Weights of a small masked image model.
Model: 21.6M parameters, 48-pixel images, encoder arch vit, encoder norm layernorm, encoder activation swiglu, encoder patch size [6, 6], encoder layers 12, encoder width 320, decoder width 192.
Rows from block 9 of the encoder, named by matrix and row number. Rows with one number belong to one neuron. Each number is 50 + 15 x the weight over its row's rms, rounded and kept within 0 to 99. All counts start at 0. After the name is the row's rms in percent of the matrix's.
# gate: MLP gate (encoder.blocks.9.mlp.gate.weight, 1280x320), inputs 0-106
# fc1: MLP up (encoder.blocks.9.mlp.fc1.weight, 1280x320), inputs 0-106
# fc2: MLP down (encoder.blocks.9.mlp.fc2.weight, 320x1280, transposed), outputs 0-106
gate.878 091:54 48 62 34 88 57 44 47 54 33 50 64 40 22 66 65 17 36 83 62 51 48 49 21 46 27 30 39 60 52 47 43 40 44 33 32 62 57 71 53 30 40 31 33 31 28 43 49 32 59 56 55 33 73 53 68 68 25 39 77 60 37 76 65 80 28 45 46 56 38 50 43 40 32 38 48 33 59 48 40 49 55 60 46 31 27 60 73 55 43 47 61 49 49 44 32 58 32 54 44 55 82 41 41 40 37 69
gate.879 108:31 50 56 71 08 54 64 50 48 57 38 42 39 48 44 64 42 43 90 77 42 79 18 55 41 25 67 63 53 46 33 19 40 76 47 77 47 55 27 49 64 43 39 53 63 55 39 50 34 67 65 47 64 55 40 58 24 48 49 40 57 50 47 70 58 44 65 10 46 68 18 60 55 39 56 69 48 60 20 31 63 30 48 37 69 36 54 57 50 32 52 21 68 49 46 53 37 68 70 50 27 16 42 63 66 39 30
gate.880 091:62 44 31 41 58 64 49 47 46 79 42 32 54 31 41 42 60 64 39 35 69 59 52 52 47 85 43 62 80 47 55 35 61 43 57 34 78 54 35 30 67 53 19 66 45 36 57 00 50 49 51 37 58 53 69 59 54 62 45 33 50 28 60 40 66 47 71 54 62 35 56 24 66 61 56 73 54 60 56 47 65 60 57 35 61 51 48 76 68 41 40 59 38 62 35 41 51 63 25 48 57 42 24 45 71 57 54
gate.881 113:45 55 66 47 56 52 64 58 54 77 29 60 44 69 40 40 62 52 58 67 58 49 38 48 50 48 56 10 27 89 62 22 66 77 47 36 76 57 48 63 39 36 45 60 20 32 18 41 51 58 68 59 61 19 54 59 59 57 66 81 46 56 19 49 65 66 41 48 53 39 44 59 60 29 35 39 47 49 60 35 68 75 30 35 35 34 55 28 48 47 51 58 57 22 50 36 46 68 43 53 54 54 15 63 32 43 74
gate.882 096:26 25 67 41 73 43 54 32 11 54 43 50 52 38 71 47 51 64 57 67 41 41 67 36 41 43 47 46 56 27 65 62 32 75 58 55 38 46 34 59 39 57 63 48 33 35 47 59 41 54 12 60 72 72 68 58 63 42 50 36 43 70 28 56 61 58 51 57 38 80 58 48 32 35 45 55 64 56 45 45 53 58 52 53 52 68 73 39 65 64 67 46 71 31 56 73 37 66 52 40 42 40 48 72 19 44 34
gate.883 098:47 67 63 50 55 52 59 57 54 26 67 33 44 61 53 30 26 37 57 42 40 74 40 38 60 41 31 42 43 70 13 35 41 63 63 45 18 40 22 35 41 41 48 83 53 53 50 42 52 46 23 52 47 55 49 35 36 60 63 44 36 45 49 56 24 42 74 25 61 43 82 61 62 08 57 80 39 59 30 16 55 50 31 66 62 35 28 51 55 49 58 48 92 69 34 56 65 46 66 30 54 37 41 52 73 41 67
gate.884 094:61 45 50 43 74 62 52 40 55 39 32 20 41 38 48 58 42 46 27 46 42 73 38 40 42 32 52 47 56 32 50 31 40 53 72 61 58 59 54 32 50 64 66 58 78 43 27 60 67 48 22 71 51 62 42 48 66 39 09 45 43 79 70 35 68 30 64 61 44 50 42 29 42 56 45 57 42 56 27 51 61 38 48 52 29 48 22 69 17 49 50 66 26 46 58 45 59 61 57 61 79 51 40 57 62 54 48
gate.885 102:60 52 40 36 73 31 19 39 67 64 47 28 48 77 37 39 65 56 54 21 57 58 66 42 60 48 65 28 41 49 33 52 33 53 65 58 52 38 54 47 62 48 81 27 36 45 30 36 63 15 61 35 67 56 44 60 40 09 16 41 62 58 30 57 42 68 58 39 54 27 73 87 41 86 50 73 41 62 70 55 23 24 49 63 66 70 52 43 50 52 50 54 61 48 41 59 24 54 63 88 52 43 44 52 57 53 33
gate.886 098:43 50 41 65 50 83 35 44 45 65 60 47 34 49 45 17 53 70 70 55 34 58 52 44 41 28 39 60 63 59 70 55 46 41 65 51 44 63 57 54 71 44 59 59 43 45 46 53 65 53 56 59 48 45 63 78 37 54 44 17 31 28 63 48 70 39 62 32 79 60 50 58 32 53 44 52 34 49 43 64 59 56 41 41 65 38 50 33 24 78 81 41 63 68 54 34 51 34 27 39 38 37 17 49 28 68 62
gate.887 099:46 37 38 86 42 42 39 24 62 30 48 52 19 72 57 46 42 74 53 26 39 77 58 40 56 72 64 63 56 48 47 56 60 53 57 40 02 48 57 56 49 24 47 50 50 31 55 42 14 49 57 55 48 31 52 42 50 69 69 41 61 63 47 54 54 71 42 06 44 66 85 48 62 52 32 77 57 71 55 47 43 38 59 36 61 33 66 39 73 53 75 14 52 52 49 61 30 62 53 40 44 43 83 59 42 50 34
fc1.878 091:50 30 61 65 60 86 59 85 54 44 60 48 34 40 57 61 32 57 53 41 51 52 83 26 56 57 48 74 63 63 45 45 50 72 49 48 58 27 27 34 37 74 55 58 45 29 65 64 50 47 49 83 31 32 51 50 29 63 49 66 66 78 64 69 36 76 61 53 36 61 23 46 58 48 06 26 58 45 41 47 37 22 65 50 64 42 67 52 44 37 32 53 74 54 57 35 22 60 47 57 38 39 32 74 57 39 23
fc1.879 101:68 38 21 63 56 62 60 52 57 30 62 90 84 53 67 47 40 48 53 38 62 60 54 41 59 58 45 47 61 47 37 53 39 28 45 43 49 40 75 66 60 30 76 53 58 74 24 60 54 40 53 37 73 47 40 49 46 33 29 68 33 41 58 73 57 62 82 50 36 56 27 50 19 36 24 47 42 58 40 72 60 28 65 51 41 45 38 43 69 48 44 58 25 42 66 29 33 37 32 45 54 24 62 59 59 46 26
fc1.880 091:61 54 29 66 63 40 49 27 21 53 51 30 47 42 09 72 27 50 73 55 86 65 38 44 50 49 61 47 57 51 53 45 56 63 80 30 53 33 38 44 56 61 50 80 24 19 35 14 51 71 50 40 63 42 48 93 55 52 54 52 78 37 69 45 35 43 47 57 62 58 35 35 33 54 50 36 67 80 30 64 43 59 43 55 53 50 57 62 60 37 51 37 51 56 50 56 43 68 38 60 40 37 70 32 38 47 48
fc1.881 114:16 25 57 54 63 38 72 49 43 66 49 38 50 55 47 53 39 50 54 55 18 82 36 64 54 60 69 55 49 58 56 22 67 39 11 35 53 18 49 43 71 60 66 17 47 46 58 49 55 44 44 50 67 45 41 82 15 64 52 57 77 64 35 68 40 65 40 49 66 57 32 45 58 42 50 57 59 38 69 51 33 58 59 48 53 54 55 45 42 20 64 27 59 43 50 40 50 45 29 49 24 65 56 64 40 53 36
fc1.882 098:67 40 46 49 58 62 44 35 25 18 54 72 74 73 54 61 64 61 52 34 41 51 45 19 82 57 28 45 70 50 79 56 39 86 60 66 37 47 28 34 70 45 84 53 46 37 43 53 37 41 31 64 76 82 72 42 66 40 63 43 66 59 38 47 44 34 57 78 03 61 58 65 20 41 50 62 50 38 47 35 35 45 58 21 42 73 54 32 76 61 29 23 58 40 31 46 64 57 55 48 31 37 69 64 41 64 78
fc1.883 098:32 68 34 46 66 52 37 72 64 53 28 68 63 68 61 51 40 29 57 38 40 75 43 52 38 50 39 35 41 42 31 34 56 36 58 55 35 33 58 38 59 52 43 73 56 51 31 47 62 57 30 54 13 68 43 48 67 49 63 81 83 50 65 60 34 54 67 58 29 62 53 71 49 28 16 41 56 52 43 44 56 42 76 63 55 79 43 33 41 53 29 54 53 29 49 52 43 68 62 60 31 79 43 54 61 33 36
fc1.884 096:62 68 29 58 61 26 57 61 48 33 52 36 56 47 43 54 39 57 75 36 34 43 53 53 47 65 30 45 38 50 67 46 70 67 66 57 33 58 53 52 34 35 71 49 52 55 60 36 24 51 62 26 65 54 27 52 68 42 70 35 64 66 32 55 52 42 72 39 57 44 54 70 54 45 59 52 64 24 56 47 53 64 58 38 63 35 50 47 64 57 62 46 83 53 52 61 79 44 43 59 65 47 43 89 04 58 56
fc1.885 099:46 33 73 29 47 50 51 70 84 60 00 34 40 26 20 36 54 35 68 47 37 36 22 71 44 53 58 54 34 68 34 64 53 53 51 41 38 53 36 41 40 48 39 64 57 35 40 41 41 53 51 69 40 65 50 36 69 58 86 38 50 55 60 33 75 54 51 35 57 13 45 50 65 55 49 45 42 31 43 41 53 46 68 45 62 54 47 25 59 46 33 44 44 61 65 63 84 67 65 38 54 59 57 42 28 63 53
fc1.886 097:63 47 25 58 55 47 54 36 43 32 58 68 56 37 36 39 34 49 66 34 67 59 49 42 36 13 34 76 42 83 32 54 48 56 41 67 29 45 44 56 94 43 14 52 39 44 48 35 61 46 49 25 60 43 32 57 59 32 56 56 58 32 67 53 73 73 42 17 34 68 33 52 41 63 48 54 74 26 47 50 66 61 22 46 72 55 39 38 35 67 51 51 32 29 69 26 43 35 44 56 74 63 37 45 38 71 40
fc1.887 100:41 36 29 63 69 42 66 30 70 64 53 53 50 51 47 30 54 35 55 55 36 72 72 45 34 50 64 41 42 59 44 56 49 49 35 31 22 50 69 73 77 30 39 39 41 60 46 42 31 53 37 31 34 60 37 38 70 45 54 30 47 41 33 68 17 65 39 12 52 36 78 75 59 49 36 48 63 45 46 30 35 72 15 16 71 54 54 39 55 36 62 58 49 44 46 48 60 35 63 57 53 35 41 30 56 77 46
fc2.878 049:46 70 57 69 43 48 45 52 77 50 47 60 35 71 46 57 42 48 34 48 70 59 65 45 39 37 56 64 69 48 21 29 51 26 32 31 57 43 33 46 53 71 52 45 39 46 49 31 55 39 48 61 43 35 52 64 37 57 51 53 41 74 78 33 30 65 57 44 33 73 49 63 62 47 31 23 51 30 59 60 25 88 70 51 46 29 61 52 44 27 51 49 71 44 47 53 25 69 72 65 50 41 49 39 68 61 46
fc2.879 097:43 43 58 54 35 44 37 23 82 09 41 26 72 40 50 25 08 35 79 55 46 48 45 54 43 40 55 57 37 65 40 66 69 72 53 47 27 25 37 42 41 34 52 59 36 51 52 35 52 66 52 45 63 57 56 51 26 68 11 45 56 52 60 63 44 53 51 53 59 37 47 27 45 41 33 54 65 58 43 37 60 19 67 60 48 37 72 53 81 18 35 54 30 15 43 48 41 49 52 52 49 44 48 56 69 64 71
fc2.880 045:59 59 52 54 57 37 49 60 50 37 58 45 68 56 31 60 32 65 61 27 74 71 30 42 47 79 56 67 22 51 24 37 63 29 65 38 56 49 05 66 52 56 54 64 50 42 45 50 71 60 26 11 73 31 23 50 53 30 53 53 82 51 65 66 37 44 72 67 48 34 59 13 50 52 42 42 46 37 49 33 58 62 65 68 46 34 49 44 48 47 26 67 36 50 14 50 38 22 43 38 61 59 53 56 35 56 38
fc2.881 141:36 67 45 56 57 37 70 53 74 53 36 58 41 54 32 77 47 69 54 50 33 40 37 76 37 44 57 64 62 47 59 40 38 43 55 28 64 38 34 27 76 37 58 24 72 07 36 48 67 41 38 43 51 47 63 61 45 54 17 82 67 63 58 58 56 52 42 44 61 54 47 50 42 63 69 61 51 51 51 62 52 54 53 36 78 40 36 49 90 25 59 58 65 22 61 42 40 58 60 61 42 87 65 44 64 59 22
fc2.882 136:48 52 41 69 47 30 54 64 31 25 30 53 65 56 33 38 39 50 38 68 56 49 50 68 54 44 51 72 56 37 55 55 44 44 48 35 39 44 80 76 66 38 40 41 39 50 80 33 30 56 49 75 49 49 58 47 56 71 72 73 62 35 71 39 69 30 36 57 46 44 62 22 68 22 38 45 30 29 59 59 49 58 65 65 74 20 62 51 38 41 50 64 52 67 49 40 66 47 21 65 62 54 81 49 52 39 58
fc2.883 095:40 39 45 81 64 57 50 29 68 69 54 49 65 32 36 64 38 46 40 67 31 53 53 74 55 42 64 44 49 55 53 61 51 28 47 73 44 11 30 39 71 42 43 61 38 34 63 41 54 63 47 73 79 35 67 64 32 52 57 71 46 55 47 84 25 51 56 67 46 37 67 41 50 26 45 59 69 43 57 36 58 24 44 72 37 77 20 65 33 22 23 49 72 45 77 60 55 42 35 61 48 49 66 45 33 58 55
fc2.884 057:45 54 18 66 48 60 40 47 68 64 41 32 43 74 62 62 27 68 59 38 47 58 65 00 44 49 72 43 40 36 56 65 85 21 61 36 58 49 77 34 76 80 61 42 59 34 45 39 58 49 67 49 62 75 47 47 73 44 43 35 49 45 36 49 67 56 67 28 53 27 50 65 77 64 44 66 52 35 62 42 41 38 37 29 67 57 75 61 53 68 66 44 48 36 45 49 66 58 28 37 47 59 00 66 52 72 63
fc2.885 098:59 38 36 61 39 41 76 61 62 58 53 39 45 50 15 43 51 54 96 39 53 42 44 66 48 45 61 31 33 53 47 92 52 45 27 63 57 71 22 33 73 12 56 63 53 38 56 51 59 44 63 66 48 25 62 53 31 56 34 33 69 45 28 42 61 57 74 46 54 54 35 71 61 41 45 47 33 55 56 46 63 64 70 54 57 46 60 61 45 27 64 67 63 50 26 61 47 48 52 28 44 43 67 44 53 47 56
fc2.886 069:56 41 49 55 59 74 68 12 63 45 45 74 58 25 39 57 50 51 15 46 39 58 62 50 19 43 44 47 49 64 52 62 60 33 48 64 53 42 26 48 67 57 48 42 46 67 38 39 78 31 54 22 35 51 20 24 64 46 71 66 46 30 44 45 40 39 49 60 37 42 81 43 24 34 53 60 39 47 59 63 36 38 62 59 50 62 43 36 42 51 14 34 30 50 27 42 63 57 57 46 18 40 35 52 80 51 42
fc2.887 108:38 35 68 60 53 27 60 35 70 55 34 15 53 50 59 47 50 40 35 67 68 79 48 21 66 41 52 76 50 37 68 53 35 40 70 55 46 50 69 75 51 53 43 73 68 33 67 62 75 66 38 33 53 23 38 62 53 29 46 56 40 37 35 43 48 45 61 26 44 56 62 75 40 38 48 56 62 61 57 39 54 39 37 41 25 44 93 60 40 17 54 25 56 66 54 57 48 36 46 61 31 37 50 47 48 69 64